A small contrastive image-text model, trained from scratch.
Model: 17.2M parameters, encoder arch resnet, encoder activation silu, encoder depths [2, 4, 2], text encoder layers 10, text encoder norm rmsnorm.
Training: muon at rate 0.022, batches of 256.
Rows from block 5 of the image encoder of a small contrastive image-text model, named by matrix and row number. Rows with one number belong to one channel. Each number is 128 + 32 x the weight over its row's rms, rounded and kept within 0 to 255. All counts start at 0. Numbers have three digits each.
After each channel's rows are labels from the 100 images, of 14848, where the channel reaches its highest value: "responds to" is what is common among them. Only what is clearly more common there than usual is listed. The data: analogue clock faces.
# convs0: first 3x3 conv (encoder.blocks.5.convs.0.weight, 160x160x3x3, each kernel summed), inputs 54-107
# convs1: second 3x3 conv (encoder.blocks.5.convs.1.weight, 160x160x3x3, transposed, each kernel summed), outputs 54-107

convs0.10:110080205134143151077189130094144103141112135163059090139122115152103185099119145121128103101123145054095147106094158103099111130052132129088125146168149081092083
convs1.10:145063175098151117150131077136142106143107149096071061154108132169121184076133115127162162094080150098146160091143102087111098122156160167091136099126181164075159
responds to: minute hand past 7; minutes: 35 to 39; hour 10

convs0.14:086105145115193195119112144111157155122165127152129129145104126142134182166119126109145087074192128078127173148124106170147082184092095144123103125172123130140171
convs1.14:082151116125113123118143134102141095114124122092106098148125080092117124136131119070114125096130074104134154088108132048192094112174158104098104115114154128049113
responds to: hour 4; minute hand past 8; minutes: 40 to 44

convs0.73:126101108141158057139154127074130112107118098096066095161127125132096133156180109146154125145166117121145126133087156121130121167102162131123133186143174147085115
convs1.73:103157128101131034120144122122151133141079107082107031131164085129088110122108121126116078120121145136145126123118126144080079088143094077114141089130132131044035
responds to: hour 7; minute hand past 6; minutes: 30 to 34

convs0.17:175154113137109129099134135130119167230127116067163100139107138146093131199081134099175133156133111154155115123079114130135130086072040120156140136124089137137184
convs1.17:087114097146148114131120145148112122073150142135110079156093067129135110113121124105086114106133157146123119095211133140134068098125037156169083061071043126098118
responds to: four ticks; minute hand past 11; minutes: 55 to 59; minute hand past 4

convs0.51:106136134151162135116145176105116102163138194093074118152136157123166150067117107070108095149118130114132099114120140097101139110149112080125108069095138100143171
convs1.51:145098179118171135085159137164146094133181089127133122129112142063163137123109128151107105111161113068116108175109120110102114091117091130163136188175144129170111
responds to: hour 9; minute hand past 6; minutes: 30 to 34; minute hand past 3

convs0.96:155156118179120099170074108144052156134128139146089087165141157111150166192101167076152154171120138114124129141121111087147150112141141149088140114169083151149143
convs1.96:138166097132110121121121106140094122130081131140093085179154077139164129171144141155143113107176187161161053129075132148091092138121159112169090138138107139131140
responds to: minute hand past 6; minutes: 30 to 34; minute hand past 12; minutes: 0 to 4

convs0.15:160154143147129141105104119153126124160095108161155094114178130129083145133174150088053135127140098078122100111133082100156182119122087038138116077151124100114091
convs1.15:173114156144141168117101099138117185098085132094124075190128083139155087152082166094141101126226106197125136152151142080134128083111185081163153077132090115157125
responds to: hour 5; minute hand past 8; minutes: 40 to 44

convs0.116:143142151150160101167087097099109079132132193076101156118137126144171107151079153066163145133118136091140133096133133115093168104210167169120101129098124099071185
convs1.116:165090118166118117154056159131107155125181086150093159201099170112125094145225097178134159119152069105101084115103138124151114114105132112081086149175136118125132
responds to: minute hand past 2; minutes: 10 to 14

convs0.70:204120096143121139109110128120103164157093137107091115120139166123077098120117106122124125172120152086097147086076092091103096203144136124117064137161105104100108
convs1.70:117107122155144086104202151211053164130163142169152126092078122185114117113128117126116140115125121100206138178127107115142146095087126174207127130126164094096152
responds to: hour 8; minute hand past 5; minutes: 25 to 29; minute hand past 4

convs0.90:155094151130106134182157127073151162165088146130167093165123110157111098152111109097146120105192094090099087168082134098092082146131108126124111168114146095087075
convs1.90:163021076153101104185071138093164133121096121128167117131087123126167139116117094131159150120163132054147095095101160088103169175142116094107135116173166143127154
responds to: minute hand past 1; minutes: 5 to 9

convs0.147:084110086125118111149120178155159182140140161143102157181169129149143132147201098066107103154129201088090097102095121088139080125086115152096151099053098056071117
convs1.147:139170142118129165128150123093109111101155141120133102133109187145158128169111104169137189157112106137150061128127211041069117135167108144149134091109131156188119
responds to: minute hand past 9; minutes: 45 to 49

convs0.121:109112155118104059138138161121156175143102135098111096140152150112080044102130149142181058107114118058122087168062087106117176171164156200119145107202128090110083
convs1.121:149179169105147129153117122180146138123157124157121194122163127139131123093116141128138129163124152089105113163098176157170110164129120160169089166170161091080115
responds to: minute hand past 5; minutes: 25 to 29

convs0.89:125092187123160168118129136038111135132118127094130141153133150120125124164129093106110091137174178126143187153130164160106112147148170142123115151133139098116098
convs1.89:094196108174162148118104128038068132098135107090150161156161132088134170114138106136131132129119164057101058150172145140090109163146127220118112116116109121148152
responds to: minute hand past 4; minutes: 20 to 24

convs0.142:139070083182178105089130154064156128147171097087128123098090216175140101113078146124156135043134116120133130108093171071166150094146136126113152121165085123133149
convs1.142:153114081151106128130062115139181187121148127108124099157140113106120159170084155141138151076148117137121134060150064144163087151141127151104146131127099122147118
responds to: minute hand past 3; minutes: 15 to 19; minute hand past 4; minutes: 20 to 24

convs0.8:070064091116155134169116147094025133057087109138067123141114144156139134161150128090126152104135205138101074110075197184172107121144126136109122128105210090102107
convs1.8:093123122112124101126100066081093135140063130117147135121115093141143100113115115141090096118160062149088095073137126048068137141115140173139144096099074142102112
responds to: minute hand past 9; minutes: 45 to 49

convs0.58:181112150159105118125153144139118087166116142130158171112137148102111151124088194100113162160172162078100115106154163133129142123105146088115135151124129121146100
convs1.58:152097180148148069100124143219140091138070114143157140140156103069109120109127131084061140144154143125141130133123095155132144139171116154124073109128094090143135
responds to: minute hand past 12; minutes: 0 to 4

convs0.75:076153189123133174122068154098158095096143091120115080110137139072147143197083103140192132124119173200132183159142173179118060108116108153089121174141158094099087
convs1.75:162103108148116080136147080085102115106138116110137180135133164111154098153133096086115103129133193102115113097061139006093189156132141113084096113167095125179154
responds to: hour 11; minute hand past 3; minutes: 15 to 19

convs0.83:144115139194117123104136106093082164111138170122098145120112169166152124073192104083142081135221144117102107108060138168068110159156125194154157131146078114105056
convs1.83:117183102173134199085127136065112133165123115128125141093177143083101168116131106167150137103163085060122167098153090061104147123182162184127144140152146071124100
responds to: minute hand past 6; minutes: 30 to 34; numerals; minute hand past 11

convs0.29:213119155149084120112123124099140160134111142087093156142149156152129150104153114143129088191170106112126173177062116080131089079152121115107147161071072144104097
convs1.29:133162142129155182118088133100117145104094107132140091138129134109112101141073138120118099100070145115140148159129150165105104142085135136180070134089081091134150
responds to: hour 3; four ticks; minute hand past 7; minutes: 35 to 39

convs0.0:221129128100091105153102108102132095125142069147148100136104082048147101156184155082169137115141143109104161146122104102117185124112130196086126128154125143083084
convs1.0:141102120083117120122060130100109094081200125119144096095143130106063138100064114190109119126110173101122137084127125090089096144124170139153168097118101106204127
responds to: minute hand past 1; minutes: 5 to 9; minute hand past 12; minutes: 0 to 4

convs0.43:131149105136154103110100186130177181065089154108144076087095142110110101139105097078081132130146115072142112118111105123110118103145130144085102153125088125141117
convs1.43:097131078134104126144127143151190128140107144118119121128108118135151069116165157207131094104113109087135116129173151136102085141192117131086151139120195109128114
responds to: minute hand past 4; minutes: 20 to 24

convs0.62:110064106101141088079139195158121139106121199147131103150115084115143100127091145152135149133119156170114193150128144144078070159135105171073134126198140125098109
convs1.62:146113138094128189142131059148115113126099102101121255109142179142132113068105116072111154084127129112096088133140136086142143075132107115153164121122096113186132
responds to: minute hand past 8; minutes: 40 to 44; minute hand past 5; minutes: 25 to 29

convs0.154:216107151205142150105166164069123095141129179148121153155098115115145155159108084114128157086167196093117105166120135117189042090118176126112077127085127146158128
convs1.154:091130145100067075117144092136108099068109121130112117092099119105166135142138079190108102101086175154105146120085144082096131069064081122117115171117126113094052
responds to: minute hand past 5; minutes: 25 to 29; minute hand past 3; minutes: 15 to 19

convs0.133:162155185110095115088111130150088145116137131078119093128135186078095134099163162159166176136107170063128137109108057173132093098123080094141169140124155082132118
convs1.133:083112104082139119138134203110160143129122094122092096106111095091114162094088133141071139081132112106126158113157120091185092130116194109131151127123126117096152
responds to: minute hand past 12; minutes: 0 to 4; minute hand past 1; minutes: 5 to 9

convs0.40:167183180068179179114102136152154198161109154083136156109139127076077155136119159083152113116166176027079135107109121151139126118154111164090112138180110125086094
convs1.40:081094187117111104178104160119073145108098094108076145078107129155114150129133080152139111103102102149158111194106110164165119216091177082156108095133119087142150
responds to: minute hand past 7; minutes: 35 to 39

convs0.111:195126131096096075110134151099143134105165202090081093123135148104155092139172164113121137123084172064084147136114122165120165100185168132121162118097171174123159
convs1.111:132144096162125116082219113096143135173131138122135128097130123090140127135122091151186092086130092092132076146110102106085114134075140085088123146121139096153116
responds to: minute hand past 12; minutes: 0 to 4

convs0.112:180101130152145138091125183151117121136109100144120093118112140082095103108129107101149148083129132101138070162065132073119122095115046124060128149139099095100143
convs1.112:121144124143120129218185156080102195165122170139170101078149141099139150125132157172117120134150087025123138147188147106164152149138172139189160110125156118153116
responds to: hour 2; minute hand past 2; minutes: 10 to 14; minute hand past 10

convs0.146:151093118113103132100122173189133131150156140156090075094076137140125121093120105113119154106185096107110115149096142113167091098120099170120128138155131108071124
convs1.146:169115107106079139152161154151127159158135121172135147149090128135144105137111101108144104099169115045154148115157216119131140138115136134176122131102096089195082
responds to: minute hand past 3; minutes: 15 to 19; four ticks

convs0.115:082076224122149128057153112147165163169131118101118162151106126110111082119114093101145167155138148112151110106081075081136124124183162178144093076072119107105104
convs1.115:123179143104151104120140108181158149175150113154071149159052121127081081124142181133081134117132181159127133096141138136169130046166077152146119145075112153096120
responds to: minute hand past 1; minutes: 5 to 9; four ticks; hour 10

convs0.137:211138121128171088112096110112163109143176120132109065134139167080112098076129148105142138160149153114111126094093143193098126078062090207147147127147130092139121
convs1.137:103135124164142146090140133199096054164131168137116118149138141145126148082132153191117119114151106138132125094105156102051170110097168114131113101129183117080099
responds to: four ticks; hour 2

convs0.68:113143154128117146077192134144127135117107152130147138086137129144100180136161095108112144131107170142131061054094077145150144085159151128201109102133142150157167
convs1.68:138116073109127100162106125053110102134148101123143088123106127085087095076113110087092090138107035128138072109112133062118144118100154082075067123090084125078070
responds to: hour 1; minute hand past 6; minutes: 30 to 34; minute hand past 2

convs0.84:153125106179124107140160113108141175142113049086114134098110175138134097102113145089112144150123145073116155179084170167124155103141067192162122136167113135083114
convs1.84:157132123169078167131068119124134141140114144164121137172125134140123141154152125140101161096192135175122112123114067177164107170111144120174176178118178107155152
responds to: minute hand past 2; minutes: 10 to 14; hour 3

convs0.45:142092130193072112141147088104120177077127136128173089089100091146108119155126147100080133125155103110060162092098101120145089111134134151146078153147092133064063
convs1.45:129106101114089164117090173145168097116102205149159140121096075143083121134103207145108102124163051148156122133092124120152164104167143124098120091154152072146153
responds to: hour 6; minute hand past 2; minutes: 10 to 14

convs0.56:136116169132089122100126183105127160090120137129089125191157200124105097095136138116121104161151177107101214169128153135107074131170117197151122127151108143056113
convs1.56:113190127086142162139125143114132177107090097100082032180207136134109162145120131089122127111104133176165143214114149169140085134107152138154125118144170083147070
responds to: hour 2; minute hand past 6; minutes: 30 to 34

convs0.155:063100140152119148146141092118149148115131188167123147110119105140141143151137111102183129128167099110131088163166152134089077165139071172124140152106104122106150
convs1.155:151187156136114145083151107174126100098120131140148134108074129095144110170141141134109179169083157181153105156066167157140114108114109096106087159096064195129122
responds to: minute hand past 7; minutes: 35 to 39; minute hand past 2; minutes: 10 to 14

convs0.54:129091105136181163125162111072130126130154143118129139149144146117141103117095118077097117081200119101180094117125109168133101091040088097178063167091163131059110
convs1.54:115164155146086186110155144155172070143134121105139116098152174062113108087084095131082129061147139125128119142174151055165101078079101113144103141113133118137118
responds to: minute hand past 6; minutes: 30 to 34

convs0.9:172176107129102078069191180147159149116110090181151099104116156130118114126136106072126083118151115152124091103144081111138117172214146186157171167109091126113080
convs1.9:070113139141152113192073126119143112074138139120142162165155124125098144154109147122109105072157192123141120161115176131156172130143155144068185158142160106149164
responds to: minute hand past 9; minutes: 45 to 49

convs0.53:124129121137151021086114134169162114135106114111088070128080102123117139150100141069134132187145186125107127127149120159127141147168100135061173145085152092132129
convs1.53:105099146153131089161164111149126130105107148150119194152152138149192136135148174080078116141148169156100127187134153119127066078063078168130158141071079150138133
responds to: minute hand past 6; minutes: 30 to 34; minute hand past 8; minutes: 40 to 44

convs0.103:119115163138102054125118102117145130094132168107111141118089191116164143132156137131135169143132140147099096075074165155148177114098169095097076180167115116163215
convs1.103:136035112143145071112111113104105097139115138123173144117086167121093160122106091096114097133153121127156103093027093145124116160142098066098074113148159113085117
responds to: minute hand past 1; minutes: 5 to 9

convs0.86:113085123086134074121130080083189076162127134109180151132139136141118106183099130146116142136192106117114164116077128132096060143089112118146114170145109153138144
convs1.86:174000101074091048141099072112134119135041122144114117066101119150100154109117138138128135142116144178146126123029092120121155123116147131125131099126133132134126
responds to: minute hand past 12; minutes: 0 to 4; minute hand past 4; minutes: 20 to 24

convs0.65:108110138114148137146135124186182050133146124143109079136122078098161066098123134079115138134136172140072136161141072131115170137143154138100111150146109132102176
convs1.65:121149037113109121150151117090128141128186086115112148101122111118149044118182142158125142161151101139163096107139126079158183133146117123190120089088113109157124
responds to: minute hand past 9; minutes: 45 to 49

convs0.92:093163130091150128088118110088102120146154139109133085106170101110165119120149116064115119098119128158060147142104070149101100166135122187122071134133087143095071
convs1.92:145147098145156161123114173049098158092133183061123109129139170088113127134134184153139107104092086100141134154145198077081147134159119131172080090162140155073106
responds to: minute hand past 4; minutes: 20 to 24; four ticks

convs0.49:138121150103105117100136111183145133117098111088110062139162093134036113106130105130163105132140187089072173132096056135117103166154079249121119155145168124093082
convs1.49:143156140167124165106145161147080145130098135098128094107130128145144075102133168159126093118140091113183117165151126159128120187180136109113090153093069144141075
responds to: numerals; minute hand past 11; minutes: 55 to 59; minute hand past 1

convs0.139:222101148055133101116099135187131144067138166148158115120161129101193111139118110103120152110135119072178105116110147154123132130052150158107122128101138143106179
convs1.139:097114112139131126149104069169127104132150115127181157054145111102088127139154127135090131142138137141109072091117109150107146130067136085145149127192141153136082
responds to: minute hand past 7; minutes: 35 to 39; minute hand past 3; minutes: 15 to 19

convs0.123:110104154145137100106173168140138143129155109137165119127120148140157144122103140109095130116187160075154169102106133134114121120075087165096167138127085115115147
convs1.123:106159140157151160099061124093135110176161121121123128128195123127095129082154084110074139075160111122108100145136115135102108116162129081124117098076154137159091
responds to: minute hand past 7; minutes: 35 to 39

convs0.149:154132095135104093086201115140132121110117138129155184114125157120130102120122124142187178138077132079138114136118130118191111167090149189135095103110169095112111
convs1.149:119184143143129111131151097105112144085184138141127170085101134160125139084172089129085135064004106104109133142140128149155142115140109167100151142191085146120166
responds to: hour 12; four ticks; minute hand past 7; minutes: 35 to 39

convs0.36:137176103110149146115123137092134129173182109116104119157172143076174145164143134097109066117098111063119092125101088139115192114092099159118102133188096106148081
convs1.36:116083184089075090160124156119113128125075072131130145126054109093094113119122148125138137167122142138095102091107153135162068135148155138138136102075193098146193
responds to: hour 2; minute hand past 2; minutes: 10 to 14; hour 8

convs0.61:132062083092068122132123135144123119131138136109110186135063066129076103119110122135126143110134179131094176165166109171116132120138157100104131103123070148212158
convs1.61:064104123137137091152113093142148064101150105093113161100200131064142148150137059116086122118113153133112106093075123101091117090095117065153114164127124106063129
responds to: minute hand past 9; minutes: 45 to 49

convs0.16:101100148105083112073184093136082044143093122110169109118163094069199164099129130114106119146115145134152120148086123141187065095074081123129049204151121138035142
convs1.16:140130111136119160111167048104133107093133203150132128110120100079101122183108153108176094144097129149163115127052071119099156186215178119127117129119176169154105
responds to: minute hand past 11; minutes: 55 to 59; minute hand past 4; minutes: 20 to 24

convs0.34:088141117191086159092128128073072171155190131182190142089104144109143155164118125121143127168114153072150100143180149143136142090129113174136128117094116076104167
convs1.34:147099116067120172178147146146122106090122135123152077084065098135128144171153157123137181162101132136176141120007122096112101050098124121118135132065178102137093
responds to: hour 6; minute hand past 6; minutes: 30 to 34

convs0.135:137137094135104099141148149118149143170084154102103155151084191147184119143102086165170089120120152132076138088107165097085127055157087114103161142076080110075068
convs1.135:136118120126161220135158145198138184111176111137147112121165135138116102156016142150085122092168190130144115133132159150105120059098115087196102103165112118192138
responds to: hour 3; minute hand past 4; minutes: 20 to 24

convs0.158:094068093123106112139109151148128176123126145173159162141136169094176136159112150085093123145125157111112110137081065138102108130121118218090146145121106118090081
convs1.158:134149110119126167178170146053092115128104101062121062200186149125074119118170091131156160142112120131110122167138190089099180161138113108179120095109156123172122
responds to: minute hand past 4; minutes: 20 to 24

convs0.131:134143152152145149173145109171159085129133132127097119076120120174121162130076146084102132136109126140127150105102127115156079093088141082108112178097195101150093
convs1.131:089150174153091084118171148137133138166151163094095078138142101068081094186073141130075114090151133155149120080163137126180153098035130152097156116163105119081121
responds to: hour 8; four ticks; minute hand past 2; minutes: 10 to 14

convs0.95:098119186144079134085159131091167176096064126093100109099114157106150150072148146102203111156227118114111104133135073162165126138125056125130138117148140122135114
convs1.95:110177173107123126114090128108144146145126092141091060072134146111129110049089132192153183112039177103085146118120185134115081070085140125128141130136145137097053
responds to: numerals; minute hand past 11; minutes: 55 to 59; minute hand past 12

convs0.105:171131090146150093153102140143154095135147121080172101079081156169162091082071179097072154113146129113103146065133142179112160106138103130091105098173121120116109
convs1.105:112153082132053153118130153133103104116117148105096117066057110090124164082132083162095097126096097103129079117107125104095123136079169080146130091119110071146098
responds to: hour 3; minute hand past 6; minutes: 30 to 34

convs0.31:125118129042124094142159123091123164145115169123072123149163132150102118118189141121162136175124115107151153177100110117136148071134082125084181088167115216088130
convs1.31:114101086059121055156121169096122146119137132105027136112095084092090132132116124177105083147086118231093111063172122159199194125134170102133118112117076155084131
responds to: hour 4; four ticks

convs0.153:124110168113127114120115154154090134131108141089146103091149086138097100106102085080116104128206191140135176140066087191194111109116099138091125110120098063096088
convs1.153:115124086097120145117120095098117060100118076101091145143143097139134128108084107131120134117113103091118101084135135079100099105138119117087119105111127112105154
responds to: hour 5; minute hand past 10; minutes: 50 to 54; minute hand past 9

convs0.13:192130097143121129099140159070164127159124096099180106072125163121130169132178130075142141062152109151072123154125071104077077148105135153147104149106121110123167
convs1.13:105192117087115102123047156071068123091125093100134132126158140103109113142040123099090114122124135084093173136118093157153093094154137134101084100150106127219109
responds to: hour 9; minute hand past 7; minutes: 35 to 39

convs0.122:157129100188108126117128084085131132093158160122116055140116119130097135149187176066146133145148109075108144155083160119126105126190150091141170152114158116079140
convs1.122:086119120038127150120102152052200139128108134126161138099096102074166116112073181171093136077149135117121175128143128131097144129094111133099137136140149145120127
responds to: minute hand past 2; minutes: 10 to 14

convs0.129:133163208101127097119167082129109118086091102095116144103138097127075069081144136168106087109175176074092162165085123125165132115144085156111112128151149190058122
convs1.129:125119162082075115083092158162124132129112142123077105156174156071108069165148111135146174137071091150181087130188144135189129101094130102154128110140136095078152
responds to: minute hand past 10; minutes: 50 to 54; minute hand past 1; minutes: 5 to 9

convs0.57:176118137104094116122040168143143190104115121078140143070115161150132163174118127131123130129160172144143178159106098216093149094093171096161123138178143135140124
convs1.57:137135138080125143102020106096124119094154095117133117150106127155106166167152113130108114100131113138170074152078078145196143149079116121098123144107112129135107
responds to: minute hand past 11; minutes: 55 to 59; minute hand past 9; minutes: 45 to 49

convs0.76:157167026141078111106120138175199087116214121145170173092131147114126146042116131101132116133154121120117096103133130118124077128130110175141161185148144121098142
convs1.76:124100110088132147166126113103134115139053093087110116137173127097134097103089155137086144162110130108160162122161140133073209176169146112108093131110170134109077
responds to: hour 4; minute hand past 2; minutes: 10 to 14

convs0.136:132100145093161129126121088114145099115175174107093159113092131123168084091130132115085156126192173101102125154127105153067127140159121069138088095098078170080132
convs1.136:103058139138048126045121164141158073153129109100134043125105102131125147104140101154152086122130120145135140180121153112154119134120154077130129094204137115167129
responds to: minute hand past 4; minutes: 20 to 24

convs0.44:105094100145136120160116167073117166123111121038180144085097162154150092134111140090110128175086139114116151104099149137075167157113113126089114058085160143171042
convs1.44:113074104132115088098151110124161111110162091169087117084122091127117082161077174118150087067154109125119131173121099108125080125120117097148142133162087108042163
responds to: hour 10; minute hand past 5; minutes: 25 to 29; minute hand past 7

convs0.67:148135136149147148116115104114091148118154084147132114130152156083173159089116178112165123139130158084143161137137107126136140144097056092028193107019107123175081
convs1.67:106125175092147157101142135085120075114129124103145149095125134108130064094115142121141184113092104141096120119093152101169115074097124127092085083134137103113212
responds to: minute hand past 8; minutes: 40 to 44

convs0.85:122139159114129175122141112099175164185136164157124116119145158124153074187120151068115123165126128061122117173076105129120095120166108182133107101114138126114148
convs1.85:132166141091111140110139142125164130096110139121188115120124155142137092147099092130139198102067156158130092110130129107144138173088107093204105074175086162173182
responds to: minute hand past 9; minutes: 45 to 49; minute hand past 1; minutes: 5 to 9

convs0.27:153124159159097147117084200161132100156121104138176071088100118095113073128117094066133119145222144123105110157170101153104087137079148124108106152090086048086049
convs1.27:140087138063153061142136086160065138111133133137086137115137080164103085089096117078113147083062122095130177097126135100113146107139136111128084139099137147166142
responds to: hour 9; minute hand past 12; minutes: 0 to 4

convs0.52:189142126150139114121161136077143195139146103109159171079164106087093148053072142111128125163172142149118171159128120143153177128115077092121066090073105126155166
convs1.52:086124168121136088104123123158088140131140079084171139096138097125152106095143048151171131095098127124145097147111116103147147122126073119073080064140120117129126
responds to: hour 1; minute hand past 1; minutes: 5 to 9; minute hand past 12

convs0.30:149146081085085057138133164106127158104141127130120099108137184103166137110119121069138160149068137136144133092122114122114144099103121097127144113104166139116090
convs1.30:169053131148158116129067137126149075124164092106121127145104152141083122111118136162099092165143125162108131078122113117063169133145078105134104148107097131132151
responds to: minute hand past 3; minutes: 15 to 19; minute hand past 11; minutes: 55 to 59

convs0.118:113158175143080093129140115119157193143136124057133118133153125106128144158174164062130127143104079102132150187107084160110132129100115074089135108247100158162116
convs1.118:111109109036148142144151113135134177149106088114117085106150140161123167151132151156087199144159150191117117101132167183134145146023191073157118126106132113108167
responds to: minute hand past 12; minutes: 0 to 4

convs0.3:104127153134147166153102146126110161088155152111107112070126101165167189170088143079114074162197161164139156127129111162113097072111112080104133076106189108173115
convs1.3:115159079075117108111086096116085092163130079141133087126120154135086139133147094114141092145052129091129145116159127075115129104089137127178085125097092157077090
responds to: four ticks; minute hand past 1; minutes: 5 to 9; minute hand past 3

convs0.100:128125072105078097177118193121118146099127153105148166106161087162145125116114141096122111120125159113146131141153094134138103099131115097109145152192196116164109
convs1.100:088133151126111161135183044121100087152146141133108105189109121109107152157112138159076060132079113124105102130090109111113099163119138066117132116132067103089152
responds to: minute hand past 10; minutes: 50 to 54; minute hand past 8; minutes: 40 to 44

convs0.141:112101115128052168093148119080092155141120144101102131097150140168070126122109149110180103140146111198125175132129152132129098115112101111146135089090132154071125
convs1.141:132169104121113122153130151128060120118065096135065143123089105117101108122150125100162087110076128110106118127066102167068134097153081099092105071093138088087147
responds to: hour 4; minute hand past 7; minutes: 35 to 39

convs0.47:166134071094092136096103135081111150117149135146094144100118142110170120121143107066123146147100182108131109176078134147107127108089102094095127110145158160077133
convs1.47:110105088066102135105085070113132135105114115111200164189161132126092117133158103078121134092114088106130124118106110146145166141152146093050119181138148114165177
responds to: minute hand past 2; minutes: 10 to 14; minute hand past 3; minutes: 15 to 19

convs0.1:083106156101127102103113107081090124117143121092115101111096141143178146121164132071132119134156143140079171145113125215079100197100143135061094194150124133080111
convs1.1:100137109166133045110114069115100061096154083087117131098091074186112115129159128159131142163104119114163137061210124138126110119088147189106101156156141156146136
responds to: minute hand past 3; minutes: 15 to 19

convs0.93:107132131119142138075218102140137105165110144092146121158131149094162110083148113133134125138079204089056134144126073156152118138198117125153070128093135099062096
convs1.93:105134133118144118116131100095128106105106063133076136128107133120122187089174118131131176088156116125166159153077091074125107172147118144112103149093075123098076
responds to: minute hand past 4; minutes: 20 to 24; minute hand past 8; minutes: 40 to 44

convs0.63:170128127165094148064114139116147102184150185132157156116143151109123134135129137079043081147147101081185138150097107101102023188080074130121080112175106133090114
convs1.63:151161099114165164086153111148107110089127087101095041154135118153090107125149131179104140154162168139139142116142127193077143056058168152137081139058136143123114
responds to: minute hand past 6; minutes: 30 to 34

convs0.11:132097082161051113104121125083116114126156151152184165083133100089131125132104128127152158102068163063141117127126131129140149144085163138108080082116160115115171
convs1.11:139126128137108092095144108125136108112142117148121208028090112093127090131159144064117146163119102083119089110119097044093087096127122079076157113117153090122142
responds to: hour 4; minute hand past 2; minutes: 10 to 14; minute hand past 7

convs0.98:151109189115110130102120128177109131129161078095223126131146118158114145177172118078205141065095150099104113127078093125132089116136101130144094102108160081111143
convs1.98:184133104153108150078113127124132124118092154183134205110134167108141092055133099100100138121118096061068086088128072090094080117147147104121118103123131140127104
responds to: minute hand past 4; minutes: 20 to 24

convs0.81:174141125143121126129142157152136148086117177170144202138132100155055150140143102112144149118111198065122118085135108116153077107175175180116105136123135118088088
convs1.81:119130176104110052147093156131129139138154122103093097153111106093140129121102143147099118141065120081113127078162185113163124149108061143073056125122111169103154
responds to: minute hand past 6; minutes: 30 to 34; minute hand past 8; minutes: 40 to 44

convs0.138:160140126107117128089188103124177135140177134152128127140197125189107168112120197105091093117142111122164183112116173120140118138103134160100167098101206130114113
convs1.138:092143127120115152155042142112080091129123111101121111101142096063064145149102123113122133151102122131164103145129076172169123111153102132093107168123142130147138
responds to: minute hand past 2; minutes: 10 to 14

convs0.48:187112179114094115130131164089145121149172161095157104110120143140126130148114087085174141148103162138105118131154117153142096054129157130127118121192125098120130
convs1.48:098104071060122121106131096081085075125107114110118101120101063116085093079108103095089117112083130111094138115089121118129127091086094107120119157076102127139092
responds to: minute hand past 8; minutes: 40 to 44